config.toml
input = "log_mel"
spec_augment = false
num_classes = 4
num_experts = 16
moe_every = 1
experts_per_token = 2
loss = "binary_cross_entropy"
beta1 = 0.9
final_lr_fraction = 0.1
Rows from block 9 of a small sound classifier, named by matrix and row number. Rows with one number within an expert belong to one neuron, the router's apart. Each number is 50 + 15 x the weight over its row's rms, rounded and kept within 0 to 99. All counts start at 0.
After each expert's rows are labels from the 100 clips, of 14976, where the router gives the expert most weight on average: "strongest on" is what is common among them. Only what is clearly more common there than usual is listed. The data: chords played on synthesised instruments. In brackets: how many of the 100, against the usual share in percent.
# router: router (model.blocks.9.mlp.router.weight, 16x192), inputs 64-127
# up: expert up (model.blocks.9.mlp.up, 16x48x192), inputs 64-127
# down: expert down (model.blocks.9.mlp.down, 16x192x48, transposed), outputs 64-127

# expert 1
router.1:51 36 59 49 27 40 57 77 46 47 39 46 83 54 32 51 59 37 88 47 32 66 78 45 54 55 66 68 36 46 52 48 68 56 41 51 71 60 77 61 46 62 39 88 36 57 65 53 52 09 42 25 33 68 63 48 66 50 57 52 22 59 50 62
up.0:52 58 32 62 74 60 27 69 59 54 59 42 26 56 50 13 66 37 34 26 71 67 32 70 57 28 51 30 59 44 47 73 31 74 37 54 20 63 24 37 71 22 43 46 42 58 34 66 61 64 67 54 61 22 55 53 51 54 47 73 72 52 63 68
down.0:56 44 82 62 28 33 86 57 25 49 58 32 54 38 39 59 20 47 60 67 42 40 59 31 42 71 52 32 77 59 42 30 28 70 61 34 56 32 57 64 46 51 44 49 32 55 46 19 87 48 41 32 59 67 62 42 65 58 45 43 46 60 59 27
up.1:66 58 54 73 48 50 59 36 72 33 47 48 42 83 40 52 50 65 42 65 38 46 46 52 54 40 57 63 50 65 71 62 55 39 54 61 66 37 51 87 48 51 86 41 53 43 58 66 42 41 88 34 56 62 68 79 65 54 68 51 52 62 57 58
down.1:63 29 43 37 56 44 44 63 28 51 52 38 51 10 72 70 21 33 64 38 62 36 45 39 52 39 49 21 67 58 43 25 29 45 57 26 55 54 65 61 31 67 55 61 44 34 55 29 64 43 35 44 70 70 26 39 57 42 42 49 57 52 33 45
strongest on: arpeggio (100 vs 50.2); playing: arpeggio down (100 vs 25)

# expert 15
router.15:42 53 57 65 53 45 44 64 38 39 33 51 41 37 33 73 78 49 52 39 42 73 47 73 53 36 38 61 30 40 51 73 78 85 44 53 62 67 25 20 40 32 44 62 65 49 52 57 57 47 51 65 58 31 57 35 47 54 45 76 63 39 36 73
up.0:34 54 39 45 43 50 43 61 42 53 52 16 71 54 59 60 66 62 71 46 32 61 42 64 92 36 38 76 39 46 49 35 46 53 35 65 43 51 51 31 60 39 39 69 44 47 53 55 43 13 74 68 30 39 32 40 36 31 37 57 30 49 40 59
down.0:32 56 70 56 66 57 41 29 19 32 60 22 53 20 91 52 48 42 56 63 60 22 55 57 45 62 41 38 44 37 11 20 32 65 60 39 40 52 69 51 57 26 34 47 61 66 50 27 58 56 25 55 56 41 45 07 32 31 38 34 46 47 50 33
up.1:32 77 58 56 55 65 60 46 32 53 43 40 26 44 35 63 70 57 43 41 51 56 53 69 54 39 32 36 49 34 52 42 66 75 52 46 60 80 39 43 45 29 39 59 72 56 49 52 58 61 44 52 63 19 85 29 27 66 60 61 66 68 28 44
down.1:41 39 44 46 54 71 27 39 70 33 51 76 28 59 48 36 36 47 39 56 48 86 42 46 50 34 74 52 50 32 48 34 50 67 39 60 55 36 43 40 59 52 53 48 23 47 60 45 81 63 35 66 54 35 47 72 35 56 89 55 67 65 26 34
strongest on: marimba-like (32 vs 8.5); vibraphone-like (31 vs 8.1)

# expert 13
router.13:35 69 13 42 48 57 60 60 91 77 19 50 65 68 58 62 35 24 34 62 62 39 43 38 73 48 50 50 25 63 72 46 55 27 50 51 69 38 37 28 41 69 58 73 78 50 58 40 39 35 59 38 41 58 54 35 49 63 75 40 40 25 49 31
up.0:50 75 29 40 49 41 68 51 66 61 37 40 78 75 59 57 32 39 45 69 71 23 39 39 73 60 62 44 39 55 65 45 36 27 45 59 62 36 50 42 43 61 50 68 69 57 47 34 45 23 82 30 34 68 65 35 59 51 54 26 09 40 54 33
down.0:64 31 33 51 10 35 64 39 61 35 46 76 51 67 51 47 54 66 58 29 37 74 59 48 56 24 59 75 57 56 72 65 42 32 40 66 71 55 24 22 76 30 46 50 10 53 43 71 32 73 57 53 39 64 56 78 57 46 37 80 61 64 57 56
up.1:47 72 31 45 56 53 69 56 65 61 41 51 65 61 38 60 31 40 32 70 66 36 32 48 65 50 53 60 22 66 63 48 41 25 48 40 58 38 27 55 39 62 74 60 74 56 41 45 10 37 73 59 48 52 53 44 53 66 61 27 42 22 50 35
down.1:57 41 42 58 32 42 48 39 56 33 59 78 65 68 38 42 75 74 68 34 59 62 52 85 49 32 47 69 50 37 58 59 39 46 53 62 50 50 36 37 58 21 42 42 21 53 36 73 16 61 47 49 39 52 49 61 45 47 17 83 71 89 66 70
strongest on: arpeggio (99 vs 50.2); playing: arpeggio up (95 vs 25.2); marimba-like (45 vs 8.5)

# expert 14
router.14:53 46 35 48 68 52 30 54 39 53 32 70 25 23 54 57 61 61 35 32 47 77 45 58 44 30 51 38 26 47 27 73 77 62 54 69 59 68 22 30 61 47 48 29 72 53 63 48 53 69 47 51 39 18 41 42 42 42 28 67 62 32 43 56
up.0:65 40 43 52 53 47 57 46 17 74 43 35 30 28 65 62 39 49 28 74 51 51 37 39 67 49 60 48 49 80 46 51 53 57 77 41 40 45 39 56 67 54 49 26 68 41 53 39 61 66 42 44 61 34 43 45 54 58 53 42 72 26 63 52
down.0:28 65 70 15 44 53 55 62 44 56 58 49 49 32 20 43 53 53 75 50 40 49 83 45 53 64 45 41 43 48 66 41 78 62 40 29 56 54 51 65 49 63 15 90 45 62 68 39 61 40 67 54 48 69 78 43 54 49 53 56 16 41 70 57
up.1:55 46 42 63 35 59 61 45 52 60 30 47 43 60 39 79 39 52 36 53 37 40 69 40 74 42 36 75 26 60 99 64 48 27 28 40 73 65 32 25 40 61 70 60 51 54 56 57 27 63 78 56 45 70 47 82 46 40 55 49 54 40 39 69
down.1:37 66 44 47 49 29 62 56 25 58 54 45 74 36 31 66 51 70 65 40 22 49 46 57 63 73 47 64 36 62 49 31 58 53 57 32 62 45 29 72 31 67 59 44 81 48 57 62 23 44 45 54 44 52 62 36 47 45 30 24 61 28 54 68
strongest on: pink noise (31 vs 8); clipping (26 vs 8.2); text has "clipped" (26 vs 8.2)

# expert 3
router.3:43 42 56 53 36 77 56 38 59 23 31 66 44 57 66 64 82 65 52 57 31 57 43 44 59 36 29 72 24 46 62 63 73 58 45 61 55 49 63 24 44 40 69 73 41 57 39 59 75 45 36 49 45 53 49 53 27 41 66 75 41 61 47 50
up.0:50 57 27 40 49 56 57 78 58 69 54 44 46 37 27 48 18 32 54 55 44 36 52 25 62 55 65 53 47 63 67 34 41 17 38 34 67 49 49 61 50 63 59 64 52 44 63 51 60 56 60 33 35 59 74 48 47 57 68 23 41 31 55 35
down.0:50 51 42 64 33 63 60 56 65 90 45 72 36 77 17 61 45 56 44 49 33 69 66 66 74 37 50 71 36 71 77 52 42 49 54 29 55 49 20 26 33 95 64 50 65 53 36 65 36 69 38 70 34 45 62 69 53 47 58 53 74 70 61 39
up.1:75 58 44 52 38 50 59 71 40 49 64 32 62 26 50 50 33 50 55 39 65 55 40 24 31 58 83 43 59 34 53 40 28 37 54 55 59 68 67 70 71 43 61 48 55 45 63 36 63 57 52 35 32 59 62 43 66 53 64 29 41 31 43 19
down.1:40 72 33 46 45 61 52 54 72 82 47 64 68 70 53 59 51 45 37 57 61 71 51 72 64 44 36 62 33 61 51 26 37 50 86 44 39 41 40 39 54 70 41 35 69 55 56 53 38 49 36 51 29 20 37 38 37 49 23 57 53 51 49 50
strongest on: block (82 vs 25.4); piano-like (26 vs 8.2)

# expert 6
router.6:36 63 43 53 50 52 64 49 36 61 29 79 56 37 41 73 52 48 35 55 36 52 55 57 41 34 44 63 14 74 62 66 77 33 49 42 70 45 20 45 49 64 52 31 74 59 64 44 54 56 65 38 51 48 51 60 48 49 42 63 50 23 65 66
up.0:30 69 77 48 69 32 59 49 41 66 46 57 60 44 34 61 51 53 35 54 46 33 53 57 24 67 67 42 37 65 47 51 58 44 44 55 81 60 21 63 55 54 19 26 66 58 80 23 41 61 58 40 62 38 56 43 59 55 48 41 61 38 43 83
down.0:52 47 30 58 62 62 46 40 42 72 51 54 34 46 50 61 36 52 25 33 66 58 31 40 51 36 44 72 30 54 38 62 37 46 46 28 35 46 19 66 81 57 62 31 39 50 45 70 23 72 35 58 54 44 65 58 46 68 64 37 75 38 35 19
up.1:33 73 69 53 70 40 62 51 41 64 41 58 64 47 36 64 51 51 41 57 44 37 60 56 27 65 54 50 28 70 63 41 60 38 54 48 84 55 25 64 50 65 28 34 64 67 80 25 39 56 60 32 62 45 37 45 57 55 44 38 55 23 42 82
down.1:39 49 35 48 58 65 56 41 60 72 66 55 47 41 42 50 39 44 24 48 59 52 39 46 53 39 50 68 34 52 35 56 43 40 54 40 21 40 21 64 76 55 62 34 54 58 33 52 32 72 41 61 57 33 60 66 37 66 65 44 69 29 36 18
strongest on: arpeggio (98 vs 50.2); playing: arpeggio up (98 vs 25.2)

# expert 8
router.8:54 29 61 67 20 55 65 55 27 59 74 23 48 37 49 54 72 54 57 32 47 52 62 52 59 40 38 49 81 58 57 42 72 64 56 41 20 58 45 49 53 62 53 43 35 52 41 44 39 62 39 33 39 41 35 48 49 29 53 78 81 57 77 63
up.0:60 54 46 64 40 75 55 33 43 53 64 48 40 50 61 67 71 70 56 21 57 43 37 49 58 30 33 52 73 65 59 37 67 62 56 43 32 61 49 56 51 58 80 51 31 52 34 40 59 65 41 33 49 38 44 58 31 35 62 65 83 76 57 53
down.0:45 26 69 49 67 50 34 50 42 48 58 34 33 50 47 44 29 16 42 63 30 49 49 50 59 72 61 60 44 29 30 32 40 75 22 29 42 48 26 52 63 63 29 64 38 51 78 62 41 73 28 74 52 70 47 42 50 76 65 28 46 42 49 51
up.1:39 29 72 61 42 67 54 47 22 64 77 21 57 36 40 53 65 51 38 52 38 47 61 35 45 51 26 68 61 58 52 52 63 54 56 29 29 56 40 62 44 65 32 47 43 64 48 47 07 62 42 51 54 42 42 44 50 50 55 53 68 47 73 63
down.1:30 55 48 38 40 29 41 61 44 44 68 56 54 56 31 46 53 63 52 43 61 55 52 76 63 43 70 61 51 34 30 48 28 65 50 59 25 34 21 51 57 39 52 36 50 41 42 79 24 54 61 52 46 38 63 53 49 64 50 54 73 48 39 61
strongest on: arpeggio (78 vs 50.2); playing: arpeggio up (74 vs 25.2)

# expert 2
router.2:39 25 41 60 37 61 41 46 42 62 51 49 14 58 56 63 61 29 21 44 19 49 47 47 69 34 34 69 46 57 67 54 68 44 34 34 60 48 21 30 54 52 43 69 29 59 65 66 79 78 44 60 40 62 54 60 34 60 62 64 59 60 60 74
up.0:33 25 67 33 60 53 33 86 24 62 58 45 40 59 38 18 35 23 41 74 32 48 73 32 55 65 66 52 51 37 54 47 40 46 28 41 37 23 38 52 78 48 26 69 18 79 46 53 66 56 57 67 55 71 60 65 33 71 61 39 32 42 46 49
down.0:57 55 42 44 45 34 60 40 50 17 61 49 14 40 75 74 62 79 63 43 45 35 25 57 45 53 34 45 66 33 47 39 24 63 69 45 61 79 21 52 34 36 73 33 51 21 55 81 58 91 42 38 43 58 54 30 43 51 48 39 72 80 61 48
up.1:41 48 36 47 54 67 48 46 35 70 67 34 29 33 38 55 54 53 29 26 40 47 43 34 66 36 44 49 59 66 64 42 70 41 40 16 51 64 28 54 77 62 34 56 42 66 49 55 75 75 54 39 59 47 82 59 53 66 77 57 98 47 72 60
down.1:32 45 72 16 54 45 45 63 66 23 60 62 36 51 38 49 50 42 74 53 41 72 31 39 37 67 89 73 48 17 49 42 52 63 25 72 45 45 51 47 65 32 40 65 40 36 57 72 68 59 56 62 36 59 46 62 34 56 51 27 31 65 46 47
strongest on: strummed (64 vs 24.4); marimba-like (55 vs 8.5)

# expert 12
router.12:41 43 63 66 37 30 38 57 65 30 31 50 43 49 47 63 76 41 59 41 32 62 45 64 56 45 42 56 37 35 63 71 83 73 29 56 81 60 40 18 41 39 42 71 41 34 69 51 54 47 57 45 53 59 54 47 52 56 61 74 40 50 57 81
up.0:43 73 37 40 48 50 42 39 58 56 54 54 70 53 50 50 22 37 41 62 70 40 47 37 40 53 80 34 42 64 46 48 02 27 57 48 36 28 62 53 43 64 59 42 59 49 44 44 47 36 55 42 59 48 63 43 52 46 55 46 44 55 39 28
down.0:83 36 47 57 51 45 49 45 71 41 46 43 41 57 51 55 53 41 55 35 30 50 42 42 50 41 74 32 69 54 59 53 51 62 56 61 33 44 68 46 46 72 62 64 37 32 41 36 59 28 39 50 57 64 10 78 53 56 70 29 28 34 45 53
up.1:32 78 68 43 42 32 69 20 49 36 42 70 74 37 24 55 45 66 44 63 49 62 29 59 13 76 55 58 43 48 55 66 52 75 35 47 61 46 55 78 39 34 33 41 62 48 69 53 48 51 51 39 70 51 81 44 53 78 73 45 46 55 40 54
down.1:54 48 43 47 56 69 30 52 68 69 68 63 25 46 64 41 54 43 27 23 32 55 44 55 58 22 46 50 54 38 55 39 38 59 49 44 33 62 27 17 46 59 62 45 63 62 52 50 76 88 42 65 47 20 19 49 27 35 37 45 87 45 44 49
strongest on: block (68 vs 25.4); electric piano-like (25 vs 8.4)

# expert 9
router.9:43 35 66 60 51 58 41 43 40 42 26 58 32 24 49 57 80 51 38 59 46 56 34 33 38 52 37 56 42 64 50 69 82 56 47 56 58 42 46 49 60 44 49 70 43 53 68 44 78 54 43 37 63 56 32 61 41 66 68 65 47 59 51 65
up.0:52 37 19 70 38 50 52 46 42 52 65 15 37 47 70 72 37 49 45 47 33 16 37 42 86 52 41 78 31 56 72 32 53 38 41 40 48 34 47 38 58 58 67 70 41 45 52 67 34 58 41 49 27 62 30 71 30 39 46 35 60 57 60 43
down.0:35 42 58 37 66 73 42 47 60 55 52 80 29 70 48 39 68 36 35 52 44 50 38 63 44 30 32 82 33 27 32 55 55 64 61 43 31 54 19 45 65 32 55 42 52 68 24 74 63 75 38 77 50 22 49 59 03 60 57 52 58 65 35 40
up.1:32 42 64 43 51 58 35 22 54 47 38 48 27 55 51 35 63 45 21 43 54 58 28 65 42 52 19 30 65 60 59 76 66 46 48 41 49 44 36 42 55 26 27 44 41 56 44 47 76 69 71 59 98 50 53 65 56 59 56 73 67 48 75 83
down.1:58 56 53 47 25 55 71 65 78 25 27 76 33 64 51 48 50 37 61 62 81 69 57 46 20 55 62 58 45 59 58 53 45 42 40 75 56 48 47 42 48 35 52 60 43 54 52 52 91 59 45 27 47 58 55 49 40 35 54 61 23 75 32 30
strongest on: block (65 vs 25.4); thin (high-pass) (30 vs 12.4)

# expert 0
router.0:69 31 45 66 47 52 57 54 63 40 39 45 20 35 60 57 71 58 68 54 28 49 60 54 67 45 38 53 60 42 63 66 66 70 35 66 58 67 54 33 47 40 56 79 37 44 56 46 76 52 50 52 34 72 50 52 33 51 47 68 34 65 45 53
up.0:55 55 41 50 55 73 58 51 52 57 53 42 26 24 59 51 68 72 66 33 45 40 58 39 53 42 40 44 85 51 49 49 62 72 42 64 49 89 58 46 50 58 61 60 62 58 54 26 69 81 37 28 27 43 56 44 37 49 60 60 62 64 57 39
down.0:67 46 54 35 46 59 51 59 79 62 45 85 38 84 21 52 48 64 46 47 39 80 49 34 40 34 64 75 48 53 57 47 68 42 54 56 38 31 39 56 67 65 72 36 39 28 54 67 56 57 45 42 50 40 38 86 59 67 63 49 76 45 48 40
up.1:56 44 60 47 50 61 45 70 60 49 72 21 38 46 53 43 61 55 77 56 30 40 62 47 54 55 54 56 81 35 51 42 46 67 28 76 51 61 76 43 72 37 42 78 37 53 46 31 69 42 66 49 21 60 63 44 43 60 45 54 30 80 51 50
down.1:72 43 42 56 61 48 48 40 77 67 41 76 29 63 50 61 47 54 37 43 41 72 26 53 53 33 45 59 42 45 49 48 48 30 73 47 55 52 31 64 67 58 70 18 39 28 54 62 55 77 38 40 49 37 37 79 57 64 63 33 87 42 43 30
strongest on: block (77 vs 25.4)

# expert 7
router.7:38 52 51 36 65 71 49 40 34 42 52 58 75 45 68 57 58 61 37 58 67 58 36 59 32 48 29 43 33 45 21 62 58 48 62 60 30 39 83 47 58 27 48 31 61 59 30 61 69 34 44 57 44 26 37 31 28 32 15 66 33 46 44 54
up.0:46 44 59 54 46 53 54 41 52 36 49 52 63 56 64 59 76 61 66 42 51 46 52 65 46 46 46 55 41 24 42 59 67 66 52 71 55 61 74 36 56 34 45 66 41 57 38 63 84 29 34 60 52 47 53 39 37 39 37 77 26 59 47 54
down.0:55 55 53 24 58 48 43 87 76 61 40 53 60 80 44 28 32 22 59 60 38 74 64 40 62 54 72 58 32 39 50 43 45 61 38 53 65 32 54 51 55 52 41 60 57 55 85 54 25 48 58 42 42 43 51 49 70 56 56 38 40 32 44 53
up.1:47 47 59 58 55 55 54 40 53 43 49 50 67 58 62 66 82 60 63 44 55 42 49 70 45 41 43 53 42 24 53 58 68 57 55 71 52 55 70 40 52 34 50 73 42 56 30 61 85 29 43 61 56 51 51 40 37 36 39 80 25 64 44 56
down.1:51 57 56 23 61 52 43 82 71 58 48 52 60 70 39 39 40 29 56 60 37 73 62 42 61 55 74 64 35 45 37 43 38 62 38 53 66 39 46 50 60 44 31 57 67 55 87 51 23 44 58 41 37 41 57 45 69 54 52 29 48 36 40 51
strongest on: arpeggio (100 vs 50.2); playing: arpeggio down (100 vs 25); pink noise (25 vs 8)

# expert 11
router.11:59 51 54 51 68 56 24 48 66 36 49 56 38 43 59 42 76 54 47 24 39 66 46 59 33 40 52 40 67 24 33 53 63 65 42 76 38 71 34 24 46 35 47 36 45 22 62 54 27 73 54 51 67 38 36 57 60 44 42 61 68 48 31 64
up.0:53 34 78 51 50 30 55 57 17 23 51 35 52 43 28 57 42 49 64 78 58 44 51 35 52 72 74 64 63 46 38 50 24 67 34 41 56 29 55 59 55 26 32 48 22 45 59 55 21 43 59 55 59 68 49 65 60 72 56 35 48 72 23 48
down.0:51 56 28 32 51 65 53 68 66 77 41 69 58 83 56 39 49 75 30 45 62 52 58 49 44 27 48 51 39 74 63 49 48 17 70 83 42 29 27 52 63 54 63 20 64 38 34 41 28 57 50 48 29 23 53 62 48 45 37 65 81 38 46 58
up.1:59 42 68 57 53 29 46 54 19 29 51 43 52 50 29 53 43 46 68 72 49 37 62 41 55 74 75 64 58 44 37 53 23 66 28 45 47 29 56 52 55 26 36 58 21 48 52 50 26 44 63 60 57 74 50 71 46 74 49 34 43 72 20 45
down.1:59 49 38 38 48 65 67 59 60 74 25 67 59 68 64 55 44 71 29 51 75 29 54 51 34 24 48 51 39 71 62 35 46 25 71 69 35 28 29 59 70 61 66 19 61 44 36 42 33 62 42 43 47 32 46 51 48 40 50 50 69 31 34 57
strongest on: white noise (50 vs 7.5); thin (high-pass) (50 vs 12.4)

# expert 5
router.5:38 34 54 52 33 71 73 58 67 57 41 46 64 46 50 55 80 62 67 40 34 54 73 53 62 23 14 60 35 61 57 55 82 39 59 56 52 61 57 29 47 54 37 58 47 60 37 54 67 42 49 49 30 38 40 42 47 21 42 83 37 54 85 40
up.0:42 50 34 38 76 63 23 47 46 57 55 45 77 55 61 48 55 50 36 44 53 33 46 44 44 32 47 46 27 32 27 34 50 18 55 71 39 37 72 43 69 52 26 41 63 71 35 47 53 29 49 48 43 39 31 40 51 46 35 50 14 45 51 53
down.0:62 37 64 56 62 40 38 69 43 48 63 31 61 39 56 61 44 17 38 56 45 45 34 60 49 65 69 50 34 47 39 65 41 53 30 42 40 48 52 37 59 33 38 46 50 42 85 56 29 43 45 46 45 56 25 57 71 46 46 30 39 52 38 61
up.1:40 57 57 54 76 57 30 46 67 64 36 53 11 65 65 43 08 22 30 64 34 53 39 45 58 67 44 37 38 50 54 41 43 38 40 18 58 53 20 58 34 58 49 71 65 55 57 25 39 68 56 53 52 71 56 31 33 80 67 09 51 38 51 38
down.1:48 66 54 52 53 75 67 70 74 58 46 82 45 86 25 51 42 52 43 55 40 83 62 42 29 45 59 85 43 43 38 42 48 57 45 48 61 49 26 56 64 59 47 53 34 68 38 47 39 50 41 71 21 38 64 59 45 59 37 53 35 52 38 61
strongest on: quiet level (63 vs 28.9)

# expert 4
router.4:35 66 55 65 40 50 65 54 55 47 33 61 41 53 41 76 63 42 56 51 33 66 60 60 82 51 34 81 25 46 52 71 74 65 37 38 68 67 24 47 44 50 61 73 65 59 50 57 54 42 53 62 31 51 74 51 34 68 50 61 44 47 35 59
up.0:23 84 60 49 50 43 70 42 56 61 43 64 62 47 47 79 68 59 49 47 38 64 62 62 61 65 26 64 29 49 44 74 70 70 41 49 79 85 24 62 53 47 54 51 84 67 57 57 43 44 52 47 26 30 70 41 37 61 41 52 61 48 38 60
down.0:58 43 57 63 50 38 56 34 00 27 57 23 49 15 67 70 62 39 66 40 52 16 37 44 41 62 47 34 59 53 37 24 50 68 52 37 35 45 81 56 27 59 59 62 39 46 50 18 72 42 35 45 75 67 37 41 37 46 39 46 31 59 62 41
up.1:36 58 44 46 56 46 51 44 79 51 48 55 03 61 53 49 64 41 43 41 42 65 69 62 61 44 39 41 72 37 50 62 63 80 33 59 44 64 30 26 43 51 49 65 49 46 54 47 78 74 49 55 51 37 60 50 47 55 59 71 68 60 45 66
down.1:36 50 36 40 47 64 63 79 55 55 53 62 66 83 38 42 65 62 74 47 27 57 49 38 51 38 50 78 55 38 48 38 55 56 48 64 29 30 69 58 22 72 75 68 44 38 20 62 69 29 68 63 33 42 35 68 38 47 29 54 57 48 68 47
strongest on: playing: arpeggio down (59 vs 25)

# expert 10
router.10:39 45 53 47 52 53 41 53 41 37 23 57 60 22 55 50 73 48 45 43 38 56 49 46 50 39 40 50 12 44 44 61 90 45 46 67 69 46 51 37 71 45 35 70 54 60 58 49 68 31 39 45 54 46 46 48 44 49 43 70 25 35 46 74
up.0:56 45 60 38 52 47 38 47 33 49 37 48 43 24 44 68 44 57 45 53 68 73 49 49 25 48 54 37 29 61 23 56 72 51 60 50 60 44 27 46 68 47 43 34 52 32 64 34 51 65 23 38 65 39 21 43 50 52 21 58 54 27 30 58
down.0:33 65 56 64 53 24 50 37 16 71 50 33 65 43 43 73 44 36 61 66 52 12 44 25 64 86 30 31 43 62 45 57 57 63 40 08 74 47 51 77 60 38 55 66 83 73 67 18 44 58 56 56 55 67 65 24 40 73 39 23 53 59 45 47
up.1:47 42 39 35 43 60 47 40 40 75 50 61 31 25 58 71 28 61 46 36 53 55 40 35 60 35 63 63 49 61 38 31 55 51 58 37 47 63 41 60 46 68 73 34 45 45 55 26 41 83 25 48 50 34 41 44 25 39 66 52 87 38 37 12
down.1:77 36 62 52 48 61 43 48 70 35 40 60 46 78 55 09 58 47 47 51 27 63 49 60 35 28 55 43 84 30 44 66 08 46 48 82 48 41 65 43 37 31 48 55 18 57 29 58 58 54 56 60 89 52 47 67 54 44 76 61 50 72 33 65
strongest on: arpeggio (93 vs 50.2); playing: arpeggio down (81 vs 25); text has "muffled" (28 vs 11.4)